config.toml
image_size = 40
horizontal_flip = false
tokenizer = "char"
encoder_norm = "layernorm"
encoder_norm_position = "pre"
encoder_mlp_ratio = 6
encoder_head_dim = 16
encoder_qk_norm = false
encoder_layers = 10
decoder_mlp_ratio = 3
decoder_fused_qkv = true
decoder_layer_scale_init = 1.0
decoder_cross_attention_every = 2
beta2 = 0.99
batch_size = 64
Rows from block 7 of the image encoder of a small encoder-decoder image transcriber, named by matrix and row number. Rows with one number belong to one neuron. Each number is 128 + 24 x the weight over its row's rms, rounded and kept within 0 to 255. All counts start at 0.
After each neuron's rows are labels from the 100 images, of 14976, where the neuron reaches its highest value: "top examples" is what is common among them. Only what is clearly more common there than usual is listed. The data: seven-segment displays showing three digits.
# fc1: MLP up (encoder.blocks.7.mlp.fc1.weight, 1152x192), inputs 96-191
# fc2: MLP down (encoder.blocks.7.mlp.fc2.weight, 192x1152, transposed), outputs 96-191

fc1.78 [150 109 109 147 109 142 128 111  87 132 130 138 165 151 116 125 123 125 118 126 157 138  88 129 136 154 135 158 153 146  94 145 156 119 144 178 102 128 122 145 120 129 102 174 154 112  81 142 145  90 124 146 158 145 136 170 152 107 143 119 184 121  91 111 131 191 114 110 132 135 137 139  91 130 110 141 151 138 156 102 127 144 122 116 140 145  90 124 140 129 116 153 158 133 137 109]
fc2.78 [133 146 117 136 135 119 149 152 158 150 137 119 125  91 115 139 178 113 140 152 133  95 161 140 109 153 142  91 120 122 141 103 155 119 121  81 163 134  98 140 149 118 127  96 104 142 165  99 117 170 126 103 100 111 129 105 132 120 127 113 100 122 171 140 120 101 139 130 120 125  94 114 166 149 108 126 120 125  93 146 101 128 121 118 134 124 154 137 117  96 150 120 103 139 129 100]
top examples: third digit: 2; third digit: 6

fc1.617 [153 156 120  92  88 140 119 113 135 126 148 138 139  78 120 146 119 119 147 154  99 165 171 169 124 132 132 112 165 126 116 153 122 174 113 134 129 192 167 160 132  86 123 151 160 138 128  95 163 151 147 155 150 130 101 155  92 130 153 101 126 149 155 124 117 136 171 154 143 122 154 126 169 139  98 151 133 116 121 150 101 114 164 119 114 130 125 105 110 140 115 125 151 107 141 160]
fc2.617 [138  82 157 126 156 144 152 133 107 107 135 105 154 139 130  97 132 146 136 160 178 109  90  56 136 101  96 113 150 117 147 119 136  87 130 110  92 106 148 106 133 111  80 130 117 120 129 131 131  88 122 107 115  83 145 135 170 138  99 149 157 101 105 121  95 125 143 126 122 151 125 123  76 135 136 121 123 162 105 129 120 127 138 129 149 181 161 138 157 170 137 128 116 163 160 108]
top examples: the digit 1; first digit: 1; third digit: 1; second digit: 1

fc1.302 [120 165 131 109 110 147  84 152 136 146 123 137 107 121 132 132 145 137 133 156  73 161 139 139 116 121 161 165 143 122  84 155 124  81 129 135 161 137 120 137 143 130 129 162 137 168 125 120  89 112 103 155  92 145 119 102  79 118 159  99 126 180 150 120 126  84 122 157 154  89 117 142 135 119  85 125 115 107 155 152  86 180 150 144  93 109  85 118 120  98 106 128 101 124 129 158]
fc2.302 [110  95  99 141 150 102 131 149  84 103 139 112 146  92 149 101 149 143 112 138 197 105 123  79 147 113 113  86 128 101 141 108 131 127 134 101  82 106 158  85 140 128 144 101 113 128 147 125 134 135 155 126  95  80 150 129 167 143 109 150 137  85 136 140 130 107 104  92 114 175 172 108 114 121 144 122 112 136  83 117 132 142 135 114 186 161 128 130 141 143 189 136 154 132 140  97]
top examples: white glow

fc1.257 [154 123 153 107 128 137  96 136 113 166 159 149 148 148  96 151 154 109 136 153 130 156 140  91 145 125 109 129 131 121 104 128 174 130 120 131 112 137 139  97 132  92 140 149 149 145 130 119 110 129 125 121 165 130 111 153 146 116 142 130 172 144 174 109 128 151 136 145 105 152 126  84  70 162 128 117 136 102 104 161 133 128 169 112 122 148 124 103 168 115 113 115 125 145 111 147]
fc2.257 [131 106 116 129 106 138 154 128 137 130 119 118 108 108 130 141 166 131 131 131 152 109 124  95  42 141 129  99 153 125 140 112 133 148 128 110 139  98 133 123 101 137 122 103 118 128 144 120 157 132 162 147  65 103 146  62 118 148 129  95  93 129 131 125 175  80 104 122 134  99 107 133 127 148 126 147 108 140 116 127 147 104 103 124 160 155 115 139 136 130 141 129 113 107 132 127]
top examples: third digit: 2

fc1.23 [119 127 103 117 114 159 139 170 131 136 105 108  76 128 120 110 135 110 112 157  80 109 125 165 120 153 121 151 104  98 103 181 125 126 124 132 149 128 114 133 131 171 116 140 104 149 101  93  94 115 125 190 127 133  84 108  58 103 146 119 134 145 159 140 118 101 102 174 158 120 116 140 139 151  97 106 129  79 143 160 121 145 196 149 139 125 128 112 110 109 129 122  99 134 134 181]
fc2.23 [136 127  97 122 143 116 116 145 105 134 135 137 137  91 141 113 143 142 125 129 197 132 126  98 125 141 138 100 149 128 137 118 158 104 134 114 121 117 155 109 121 156 145 115 125 155 141 124 123 127 148 142 105  92 150 111 155 159 136 125 150 106 148 140 141 114 126 118 117 134 151 110  95 131 123 115  92 135  88 130 104 142 134  85 158 155 103 117 150 108 225 146 168 118 133 112]
top examples: the digit 4; first digit: 1; third digit: 4

fc1.570 [120 135 102 109 106 158 142 149 143 152  94 119  83 126 129 120 154 127 116 166  92 129 138 161 113 145 122 146 114 104  92 170 128  84 108 142 134 149 135 113 155 139 129 180 117 146 102 121  75 121 132 169 120 119  70 118  94 106 151 113 126 167 172 129 137 127 116 173 157 105 119 148 138 141  91 121 120 100 160 162 132 151 152 129 103 146 129  91 109 104 128 143  92 135 136 168]
fc2.570 [131 116 102 131 146 116 120 144 103 132 138 134 137  93 142 114 141 141 122 129 205 124 129  92 127 135 135  99 149 132 141 113 157 110 136 108 118 107 149 110 122 154 147 113 124 149 141 122 129 130 150 135 107  92 161 111 160 164 125 124 148 102 149 135 138 110 125 116 113 141 154 107  97 137 127 111  98 136  87 125 111 143 133  88 158 149 105 121 148 107 215 143 168 124 125 108]
top examples: the digit 4; third digit: 4; first digit: 1

fc1.121 [115 123  97 104 102 145 136 153 122 142 112 117  61 129 117 122 129 110 125 153 103 105 139 154 103 154 137 153 133 103  99 172 118 116 104 102 132  95 135 137 137 162  98 140 109 150  99 106 107 125 119 189 128 111  66 142  73 110 145 114 140 150 161 129 116  98  99 167 166 124 123 151 162 150  88 109 125  94 161 140 100 142 164 152 135 122 125 123 127  86 133 122 100 149 135 184]
fc2.121 [132 122 102 125 140 113 118 147 106 127 137 137 142  89 145 114 147 144 122 127 197 133 119  93 127 136 135 101 144 132 141 115 154 103 138 114 119 118 155 106 120 150 143 113 124 148 142 126 125 127 147 132 105  88 153 111 161 158 130 127 147 104 145 138 142 119 126 115 116 139 150 111  90 131 128 118  97 137  84 126 104 140 136  85 159 155 109 121 148 111 225 147 165 124 134 108]
top examples: first digit: 1

fc1.528 [119 129 126  93 115 144 133 127 127 136  97 117  75 141 124 148 136 129 126 149  93 108 136 147 119 153 148 177 140  97 123 178 131 100 106 145 115 121 130 137 133 165 111 168 130 143 101 128  96 141 117 173  88 128  98 131  66 130 151  93 117 168 130 151 125 118 111 189 165  99 111 142 139 138  94 106  94 114 161 138 137 156 185 131 111  96  97 106 118 103 126 155 114 137 135 187]
fc2.528 [126 111 102 135 153 105 122 137  96 122 128 123 147  91 143 112 145 139 116 121 201 127 124  84 130 136 123  93 152 130 144 111 157 112 141 106 107 111 150 101 119 149 142 104 127 141 148 126 138 130 150 131 102  96 156 117 168 155 119 127 142  88 143 132 133 116 122 105 122 154 158 107 108 126 136 119 101 133  95 118 117 144 126  97 160 157 113 119 149 122 209 140 174 118 133  98]
top examples: the digit 4; blue glow; first digit: 1; third digit: 4

fc1.334 [135 119 168 158 141 149 118  98  81 139 125 145 139 152 136 110  85 145 128 109 146 166 102 125 153 103 125 145 138 145 110 162 120 134 138 161 110 117 156 128 120 118 115 176 180 121  86 134 141  87 102 118 187 140 115 168 162 117 125 119 171 135  90 138 120 149 117 106 134 125 133 137  71 128 133 114 149 142 156 121 131 162 138 121 133 130  86 110 161 143 117 152 127 109 110 148]
fc2.334 [138 153  86 124 122  97 133 136 162 132 150 129 128  81 139 120 160 128 131 149 103  95 162 149 109 124 136  83 111 105 161 102 127 139 126  82 147 151  90 161 143 118 121  94  85 132 158 130 130 179 145 119  88 118 120 123 113 119 122 143  84 127 170 139 128 112 158 113 146 126 111 107 180 109 131 148 127 110 102 129 124 123 126 127 112 120 152 137 106 118 163 102 120 133 147 108]
top examples: red glow; green glow

fc1.554 [126 131 116 140  87 149 127 128 128 125 110 150  75 139 127 129 133 137 130 144  67 129 153 154 118 146 142 131 133 140 118 179 134 115 127 177 114 121 157 136 141 168 115 154 137 161  84 114 115 115 160 194 119 123  70 139  68 133 141 111 121 178 177 130 149 110 122 149 135 104 137 140 139 140 101 103 103  71 159 147 136 110 164 147 132 129 105 119 132 110 129 139  97 117 145 171]
fc2.554 [126 104 108 135 150 127 129 138  97 119 133 114 141  94 141 108 146 141 130 125 194 119 122  85 128 119 116  99 155 118 143 111 143 109 131 105 116 116 150 105 129 139 133 111 128 140 145 126 129 131 138 123  99  99 142 126 163 149 113 135 139  87 128 134 123 118 131 125 122 148 148 123 111 131 140 113 104 135 100 121 110 147 129 107 160 156 121 125 151 126 222 134 161 135 135 114]
top examples: the digit 1; blue glow; first digit: 1

fc1.398 [103 143 102  98  94 141 138 127 111 140 114 105  61 128 139 115 116 117 128 142  91  98 150 162  95 169 137 144 116  97 118 183 125 121  94 120 137 138 129 125 168 149 126 135 117 151  73 102 103 119 138 182 115 126  78 130  80 115 150 114 130 143 203 133 131 114 117 178 140 110 118 152 129 159 103 109 116 112 141 136 129 154 174 154 141 134 129 117 122 114 142 136 103 147 130 173]
fc2.398 [138 131  98 121 141 118 117 145 111 134 140 144 133  87 142 115 142 142 126 130 192 135 123 102 125 140 142 103 147 130 135 118 158 103 133 117 126 119 157 113 124 155 144 118 122 157 137 123 120 124 149 142 101  86 149 108 149 159 139 124 146 113 148 142 147 115 127 123 112 127 146 110  90 131 117 114  92 133  89 131 107 142 134  83 156 155 103 116 145 108 224 146 164 122 141 116]
top examples: first digit: 1

fc1.434 [106 140 125  89 102 149 119 107 161 107 128 141 120 124 133 128 119 156 149 121  91 143 145 152 104 137 160 183 131 117 132 162 102 106 137 109 141 130 132 114  91 139 134 111 119 149  82 156 148 113 123 170  87  91 130  91 112 148 148 129 137 161 156 132 108 102 154 154 123 104 170 144 116 150 104 114 107 100 145 148  92 161 161 112 126 137 101  92 106 116 118 157 140 165 179 171]
fc2.434 [127 113 114 149 137  97 136 112  91 111 145 129 137 115 140  74 148 135 123 131 184  98 115  99 147 103 128  74  94 103 141 107 137 143 125 113  96  92 151 117 164 122  91  88 107 119 148 135 127 119 139 116 128 101 123 152 162 119 110 173 124  75 111 134 115 123 116 106 112 153 139 125 121 111 132 102 119 148 114 118 166 116 122 121 173 166 158 152 138 151 164 129 148 156 134 114]
top examples: white glow

fc1.596 [153 163 123  89 129 142  92 112 150 110 110 172  99 125 146 143 108 134 123 129  69 121 122 169 125 166 155 189 164 147  97 153 122  89 133 149 152 131 150 148 114 149 118 169 141 163 107 154 122 116  98 150  95 127 105 118  94 125 110  88 106 172 153 136 135 111 132 158 100 117 150 150 134 124 106 120 106 125 164 134 102 172 135 150  72 116  48 101 114  96 130 133 158 154 162 139]
fc2.596 [136 100 114 137 142 114 134 149  90 121 153 120 137 108 135  92 140 129 140 152 185 109 110  82 152 112  87  76 110 104 143 102 134 118 121 111  89 106 169 100 146 115 134  95  90 126 143 119 128 129 131 133 107  66 136 142 140 138 105 167 123  81 127 116 145 107 114 101 116 164 149 104 111 117 140 119 121 126  84 132 138 120 141 109 190 153 138 167 160 157 186 119 155 142 132 110]
top examples: dark on pale

fc1.411 [118 118 158 177 148 132 156 160 130 154  81 108 130 160 109 151 154 105 118 131 133 112 136 132  94 138 133  85 115 125 143 135 161 120 125  64 135  89  89 107 130 152 148 125 181 134 165 111 153 160 129 113 132 142 132 108 120 136 133 124 118 114 133 133 128  84 155 129 165 133  89 151 187 165 144 123 122 143 102 136 128 144 101 139 123 119 160 147 172 123 112 111 107 127  60 142]
fc2.411 [150 118 125 119 118 130  91 121 133 125 153 142 132 121 119 121 122 140 129 133 180 159 108  83 166 121 134 118 118 120 106 121 147 149 128 164 114 143 138 152 122 140 106 153 110 145 106 141 116  86 126 133 135 123 158 193 140 126 139 112 121 146 102 127 113 142 146 126  91 125 153 123  97 140 133 133  97 116 130 115 182  95 115 123 140 163 112 159 101 125 159 158 149 121 158 112]
top examples: the digit 1; red glow; second digit: 1; first digit: 1

fc1.490 [130 139 107  89 110 175 114 160 139 128 129 134 102 110 139 123 137 116 125 143  93 122 141 128 112 164 168 168 138 135 102 200 116  90 119 149 163 158 158 120 135 152 114 165 101 141  78 118 107 106 111 175 109 106 103  97  96 115 144 115 156 173 160 139 127 113 111 165 139 113 119 146 126 158  79 113 118 125 145 161 123 168 181 143 113 133 119 112 131 108 151 136  98 170 160 163]
fc2.490 [118 104 105 139 139 116 131 132  98 120 136 120 147 104 137 112 151 136 124 138 207 108 135  94 129 128 126  94 129 131 133 103 144 131 134 108  87 110 154  99 141 137 134 106 126 132 143 115 129 136 157 113 111  94 157 124 171 139 113 133 145  87 143 135 127 122 115 107 114 161 162 118 117 137 135 125 118 138  86 117 121 126 135 107 174 154 114 123 138 123 205 140 156 134 125 103]
top examples: white glow

fc1.292 [126 123 125 103 133 111 150 116 174 112 136  98 131  76 137 142 158 110 122 150 124  66 164  90 100 150 134 101 124 133 129 114 122 138 147  97 119 124  98 149 132 129 152  93  69 127 132 115 134 139  98 126  84 134 141  87  95 134 137 107  61 115 175 133 143  83 149 122 149 132 121 104 174 119 135 124 125 121 121 141 127 140 128 122 125 131 150 120 127 144 137 145 112 146 101 137]
fc2.292 [117 148 146 111 132 121 111 124 115 107 100 145 135 163 126 105  83 150 123 105 128 173 116 115 175 121 114 156 118 152 119 136 114 116 135 160  99 138 183 102 129 124 117 155 179 127 114 140 125 103 140 120 165 143 124 186 118 115 153 159 194 117 100 134 113 191  78 130 124 145 133 142 114 117 126 131 130 168 154 114 119 116 109 134 144 153 153 138 141 144 112 139 135 106 146 134]
top examples: red glow; dark on pale

fc1.466 [108 120 110  98 119 174 138 133 126 163 106  98  63 149 136 111 126 104 128 150  88 117 140 139 117 142 106 140 119  86 109 182 115 114 107 117 134 112 121 119 131 149 126 145 132 164 103 108  93 110 129 197 112 111  72 113  61 101 136 126 125 144 169 151 117  97 102 175 153 115 116 146 152 162  90 102 115 100 139 157 115 144 165 154 128 124 129 115 146 145 135 105 110 144 112 188]
fc2.466 [137 133  98 122 142 110 113 143 108 130 141 148 140  84 144 111 141 144 125 127 191 137 122 102 126 134 144 101 147 132 137 117 156 104 133 119 125 119 154 113 123 151 146 118 123 155 137 128 120 127 155 136 102  87 154 112 156 157 137 127 148 113 145 141 149 117 128 118 111 131 150 109  87 128 123 120  96 137  86 126 109 141 132  83 155 156 102 119 143 105 225 144 168 119 139 109]
top examples: the digit 4; first digit: 1; third digit: 4

fc1.731 [117 107 132  85 103 159 118 173 149 122 147 151 119 105 111 149 132 157 142 160  76 136 110 132 127 142 162 185 153  96 117 195 114 113 124 142 165 169 126 159 143 140 123 162 105 170  77 116 107 122 105 171 110 103 113  86 107 121 158 126 140 193 179 143 119 124 140 178 139 124 127 139 106 123  99 125 129 110 147 135 115 144 191 115 131 130 115 104 105  83 148 144 118 130 148 176]
fc2.731 [124 111 101 142 139 115 123 123 105 125 139 126 133 106 142 103 151 136 129 136 212 103 145  94 126 139 135  86 124 130 132 100 150 125 131  99 101 103 148 101 150 142 131 106 124 138 147 119 119 134 149 121 113  97 146 126 169 136 110 140 139  85 148 134 125 125 112 109 104 156 154 116 112 136 123 117 113 134  89 115 123 125 126 108 169 163 117 130 141 124 209 136 158 134 126 110]
top examples: white glow

fc1.385 [143  83 124 118 133 191 136 123 118 147 122  75 107 174 126 126 132 111 124 138 141  55 157 138  89 173 109 129 143 120 122 140 130 174 112  56 110 101 120 104 127 165 120 133 152 121 159 128 144 144 124 141 141 166 115 125 127 152 129 142 136  95 123 122  97 115 102 133 115 139 129 135 156 144 134 112 139 113 137  96 114 109 129 148 147 161 141 125 177 159 136 123 139 125 117 127]
fc2.385 [133 140 183 100 115 100 111 153  93  93 131 138 163 137 126 128 122 170 134 115 147 179  82 123 165 122 116 145 114 159 121 101 119 109 131 160 144 148 117 157 125 119  93 139 125 121 123 152 119 112 100  80 156 122 150 161 184 105 129 143 163 144  97 145 107 176 140 122 102 144 126 129 111 130 128 161 116 167 131 103 127 111 107 122 123 157 143 154 121 160 131 171 123 132 142  81]
top examples: amber glow; third digit: 8

fc1.70 [130 155 101  69 111 157 142 148 144 157 121 169  94 100 126 125 152 128 124 151 124 135 125 147 114 144 147 148 123 120  83 154 142 128 108 124 141 132 145 114 144 151 118 169 112 173  89 105 101 108 128 177 129 113 105 109  97 108 188 103 144 163 168 148 131 136 134 178 141 100 148 145  96 120  91 107  94 109 130 142 103 164 144 134 123 134  94 109 113  91 135 155 108 133 153 164]
fc2.70 [129  90 113 161 142 105 123 132 107 122 132 115 152 114 137 120 144 134 124 134 199 100 137  73 135 131 117  96 133 144 145  99 139 130 142 101  78 109 143 100 127 131 127 103 125 118 147 124 138 151 149 115 125 113 155 118 181 154  89 137 133  78 135 126 110 121 127  98 124 179 148 106 127 129 149 129 125 134  94 120 122 130 135 110 150 141 135 138 145 120 204 126 157 128 111  92]
top examples: white glow

fc1.675 [133 126 132 151 126  93 133 102 141 142 117 144 144 131 125 163 117 133 121 127 101 125 185 164 153  90 172 154 172 163 119 165 140 142 120 144 118 113 130 153 105 142 118 147 109 123 101 107 148  83 130 126 134 117 105 106  74 148 138  76  95 133 123 175 157  94 166 111 147  91 168 138 138 108 138 133 148 130 158 115 113 153 136 138 121 111  79 105  79 112  91 144 117 116 119  98]
fc2.675 [139 148 110 130 146  95 126 122 112 120 175 178 118 121 150  70 112 148 144 118 150 131  77  92 149 107 130 102  96 109 147 109 131 121 131 138 113 116 130 135 151 103  78 123 122 129 140 142 114  93 109 135 119  90 121 149 124 132 119 182 120 118 112 113 150 131 110 125  78 133 104 108 105 100 133 103 121 132 101 113 179 121  96 129 154 178 158 174 152 143 101 117 137 153 132 125]
top examples: the digit 4; first digit: 4

fc1.379 [121 110 130 153 146 113 131 156  97 117 100 113 163 156 163 121 123 154 110 138 162 125 121 131 138 122 110 107 118 169 144  91 112 135 147  66 125  99 126 111  89 110 121  99 176 102 183 138 126 168 124  93 151 123 151 127 149 121  90 146 161  69 110 124 138 148 144  89 141 161 150 129 139 125 136 149 134 168 103 118 113 124  97 119 127 105 137 152 178 125 126 137 145  89  66 118]
fc2.379 [146 131 111 114 127 120 104 126 140 133 151 153 128  89 122 119 142 112 131 139 136 134 118 117 118 124 175 114 135  89 107 156 155 130  81 144 120 139 154 130 141 118 152 136 107 133 112 110 117 115 153 150  95 105 148 126 110 112 167 113 105 158 107 140 155 109 149 141 118  92 131 116 101 139  92 129 102 120 118 149 149 129 129 125 139 165 114 104 111 128 206 116 130 129 158 135]
top examples: amber glow

fc1.565 [131 154 119  83 101 157 140 141 148 128 147 139 103 119 135 120  99 108 142 135  80 143 128 141 124 133 160 183 144 128  94 169 148 115 115 146 145 140 145 135 125 148 121 179 103 138  98 125  88 110 108 179 120 150 140 109  92 123 130 111 100 197 168 158 118  95 129 163 102  76 146 140 137 102 114 105 126 129 160 137  99 172 168 142 117 121 103  86 103  99 129 111 113 141 155 144]
fc2.565 [123 108  99 141 135 113 126 132 102 118 143 126 142 105 141 101 156 136 128 141 199 105 137  95 135 129 123  81 106 121 133  96 140 130 130 103  86 108 157  97 155 132 132 102 114 135 149 120 121 135 146 120 110  89 142 136 167 129 109 153 136  82 144 135 125 126 107  99 113 165 156 114 115 126 132 127 116 129  87 114 124 122 137 107 179 164 128 136 143 137 212 130 154 138 132 109]
top examples: dark on pale; white glow

fc1.163 [140 139 122  86  83 157 136 135 160 123 147 154 121 136 142 148 140 142 117 152 124 144 158 132 113 135 180 151 146 132 145 163 118 159 172 142 124 165 108 106 141 135 147 128 138 142  99 148 127 125 143 184 126  93 123  95  99 140 178  72 103 159 164 151 117 104 123 145 139 114 175 106 157 128  98 120 133  80 142 147  87 115 177 117 127 133  82 112 108  97 123 133 139 123 136 179]
fc2.163 [131 124 157 141 143 117 143 112 114 104 123 137 140 135 144 111 168 131 115 134 153  95  82 100 131 135 128  98 111 132 140  97 130 122 133 118  92  84 146 163 141 136  86  85 113 111 162 137 133 104  92 111 175 101 119 138 153 125  98 140 124  81 112 125  88 114 130 105 117 146 117 128 111 123 131 137 113 170 146 105 175 109 124 129 149 177 159 130 141 174 153 151 127 136 138  98]
top examples: white glow

fc1.337 [111 119  97 100 133 165 147 128 135 163 117 102  96 121 124 121 131 114 107 163 101 110 166 147 126 144 114 160 113  95 110 181 126 114 106 120 139 129 132 112 161 180 116 159 135 146 101  89  95 131 132 189 116 124  88 131  83 113 149  99 128 131 168 171 132 108  98 188 154 109 131 158 146 149  91 131 112 105 135 142 117 152 159 151 101 113  99  92 144  88 130 144 125 137 122 210]
fc2.337 [129 122  99 131 141 110 121 148 105 126 138 140 139  89 145 112 145 145 118 127 203 131 119  98 125 138 136  95 147 131 143 111 156 104 140 110 120 113 156 112 120 153 150 109 124 147 145 124 128 128 149 135 109  89 158 108 163 164 128 125 145 101 151 141 143 114 122 111 115 140 150 108  94 133 126 116  95 136  85 122 107 143 133  87 159 157 110 118 150 110 218 146 167 125 129 105]
top examples: the digit 4; third digit: 4; first digit: 1

fc1.288 [116  93 123 128 121 139 135 148 116 123 114 104 103 150 134 132 155  96 115 155 124  94 130  91  90 139 133 121 135 131 135  98 126 145  98  86 120  77 122 125 167 131 121 102 150 159 178  88 167 168 108 118 146 153 139 143 165 136 133 136 123  81 165 140  89 109  64 146 133 126 120 119 171 145 130 133 121  93 119 126 119 119 113 117 139 136 123 163 149 121 135 115 117 136  86 148]
fc2.288 [123 136 170 100 120 113 118 132  87  94 113 136 162 127 129 133 125 145 123  96 141 177  86 123 159 122 122 145 128 146 119 116 117 108 125 158 141 136 123 121 127 131 105 140 120 104 105 143 116 112 107  96 135 112 145 143 152 101 128 137 167 138  96 142 121 179 137 117 117 130 133 140 103 135 126 147 118 183 143 107 151 125 101 133 138 152 137 128 107 170  71 173 119 115 157  99]
top examples: amber glow

fc1.664 [143 156 115  88  88 146 139 154 160 136 124 121  89 103 126 125 137 133 131 137  84 146 141 158 136 127 124 175 142 117  97 171  95 117 128 140 177 154 128 122 147 152 126 178 124 161  82 113 113 125  93 151 120 116  94  95  75  94 144 135 128 163 160 139 115 111 159 176 134 108 119 137 146 129 116 132 128 134 133 167  98 168 178 132 116 121 125 118  92  85 122 126 121 149 119 162]
fc2.664 [120 112  99 144 145 111 121 136  99 121 140 128 140  96 144 102 146 137 115 141 216 109 132  90 138 138 131  91 134 128 133 108 155 118 132 112  89 104 153 103 145 148 138 109 117 143 143 119 123 126 151 130 112  90 151 125 168 145 116 137 141  87 149 141 129 112 108 104 110 159 163 109  98 131 128 116 101 134  85 121 121 133 134 102 170 166 111 124 147 123 205 144 168 133 130 106]
top examples: white glow; third digit: 7

fc1.445 [131 104 121 117 136 172 143 144 115 119 141  71 123 200 135 119 116 106 100 137 124  95 166 114 103 169 135 100 114 116 130 128 135 142  96  53 118  96 129 115 135 159 115 124 115 130 161 122 141 113 119 131 139 143 131 101 136 147 108 125 151  75 150 117 115 115  83 134 149 174 131 126 160 154 155  91 108 121 112 140 111 109 142 137 146 144 132 133 161 138 125 135 125 138  82 112]
fc2.445 [130 137 181  93 119  98 111 148  87  93 123 140 166 138 120 126 127 163 134 110 141 178  84 127 155 119 111 147 118 171 118 102 124 112 128 156 134 142 129 149 126 124 103 138 119 114 117 149 121 108 114  81 157 109 156 158 169 104 131 148 179 145 101 141 111 178 142 118 105 146 135 141 102 135 128 165 121 171 134  98 136 107 109 125 121 151 135 150 125 165  99 171 120 121 140  79]
top examples: amber glow; third digit: 8

fc1.718 [128 118 125 158 143 140 132  80 111 133 129  89 160 140 129 123  78 151 117 120 152 136 150 129 121 118 132 164 181 125  96 155 126 162 130 148  90 113 135 151 127 143 132 177 182 135  70 144 134  98 151 114 146 142 141 141 155 108 116 110 159 123  82 132 140 141 119 128 115 109 174 137 107 130 124 130 120 137 147 121 142 148 136 137 106 149  55 128 129 112 118 108 163 136 114 152]
fc2.718 [130 160 104 116 115 108 143 155 188 124 132 161 101 104 147 127 151 139 116 122  84 143  98 124 127 113 117 105  96 128 173 104 104 114 138 132 152 165 133 170 110 126 127 107 125 136 179 134 130 140 132 148  88 114 116 119  80 137 132 143  87 144 153 139 166 117 113 124 153 117  81 132 147 114 134 156 121 114 111 128 105 129 126 142 150 118 199 137 125 145 168 118 105 131 162 135]
top examples: dark on pale

fc1.698 [129 150 100 101 108 146 136 155 141 131 105 139  95 103 130 106 127 137 134 140 106 128 132 154 124 132 166 164 148 113  85 167 128  78 140 134 154 145 135 110 153 134 122 178 123 164  91 111  84 105 116 167  98 119 102 100  95 114 150 125 128 193 139 151 124 142 122 175 118  98 127 158 115 154 105 103 122  98 148 153 111 171 160 122 100 137 113  88 120  79 147 139 132 152 161 158]
fc2.698 [123 110  98 145 142 104 122 130 100 120 141 130 135  95 143 109 143 140 116 137 214 101 137  89 133 140 133  88 130 132 135 103 154 126 135 102  97  97 151 104 140 145 133 104 117 138 142 122 130 132 150 134 112  92 149 119 169 145 108 139 135  86 153 138 127 114 117 101 108 163 165 108 108 126 125 117 105 134  89 121 124 135 132 105 172 160 115 129 140 126 202 143 166 130 128 104]
top examples: dark on pale; white glow

fc1.721 [139 140 146 156 153 176 129 130 140 174 105  79  91 190 105 134 135 111 152 127 159  84 113 124 114 170 117 133 101 117 134 123 125 134 127 106 118  96 118  99 112 169 121 108 166 132 148  81 147 132 142 135 124 169 124 114  94 155 124 113 132  59 117 141 108 115  75 113 137 144 101 148 181 162 126 111 120 128 108 133  85 133 100 123 128 109 152 111 139 146 109 119  92 117 100 140]
fc2.721 [136 151 138 113 145 113  74 127  76 106 127 147 143 134 138 114  97 159 132 129 169 180 107 112 175 120 111 125 175 158 100 113 133 107 143 152 147 110 146 163 129 142 111 152 122 141 105 151 107  79 125 118 154 117 139 195 152 110 133 130 158 142 109 135 103 172 136 132  96 141 146 146  86 128 131 132 105 152 154 113 150 112 103 127 107 165 104 151 126 153 104 154 150 134 157 104]
top examples: red glow; first digit: 4

fc1.465 [102 160  99 115 111 154 108 150 156 137 119 136 100 120 130 126 119 127 129 114  95 119 109 131 112 147 165 162 143 150  84 156 126  85 134 139 157 124 137 134 122 159 138 175 138 154  88 113 104 103 100 190  89 138 106 114  93 126 167 105 122 150 155 158 123 105 110 171 123  84 153 125 134 131 103 106 109 105 167 131  85 180 145 137  87 127  85  97 110 112 114 128 160 139 112 153]
fc2.465 [117 107 101 146 137 100 128 146  94 102 149 124 140  99 149  91 153 145 115 145 192 106 118  91 150 119 112  77 107 104 142  92 127 119 140 107  80 112 162  98 156 124 140  98 105 124 150 129 119 132 133 124 116  83 135 138 169 136 100 162 128  76 136 137 121 120 100  87 113 181 158 110 114 107 141 128 113 124  85 113 125 126 141 113 189 171 145 142 149 150 190 133 157 146 141 102]
top examples: dark on pale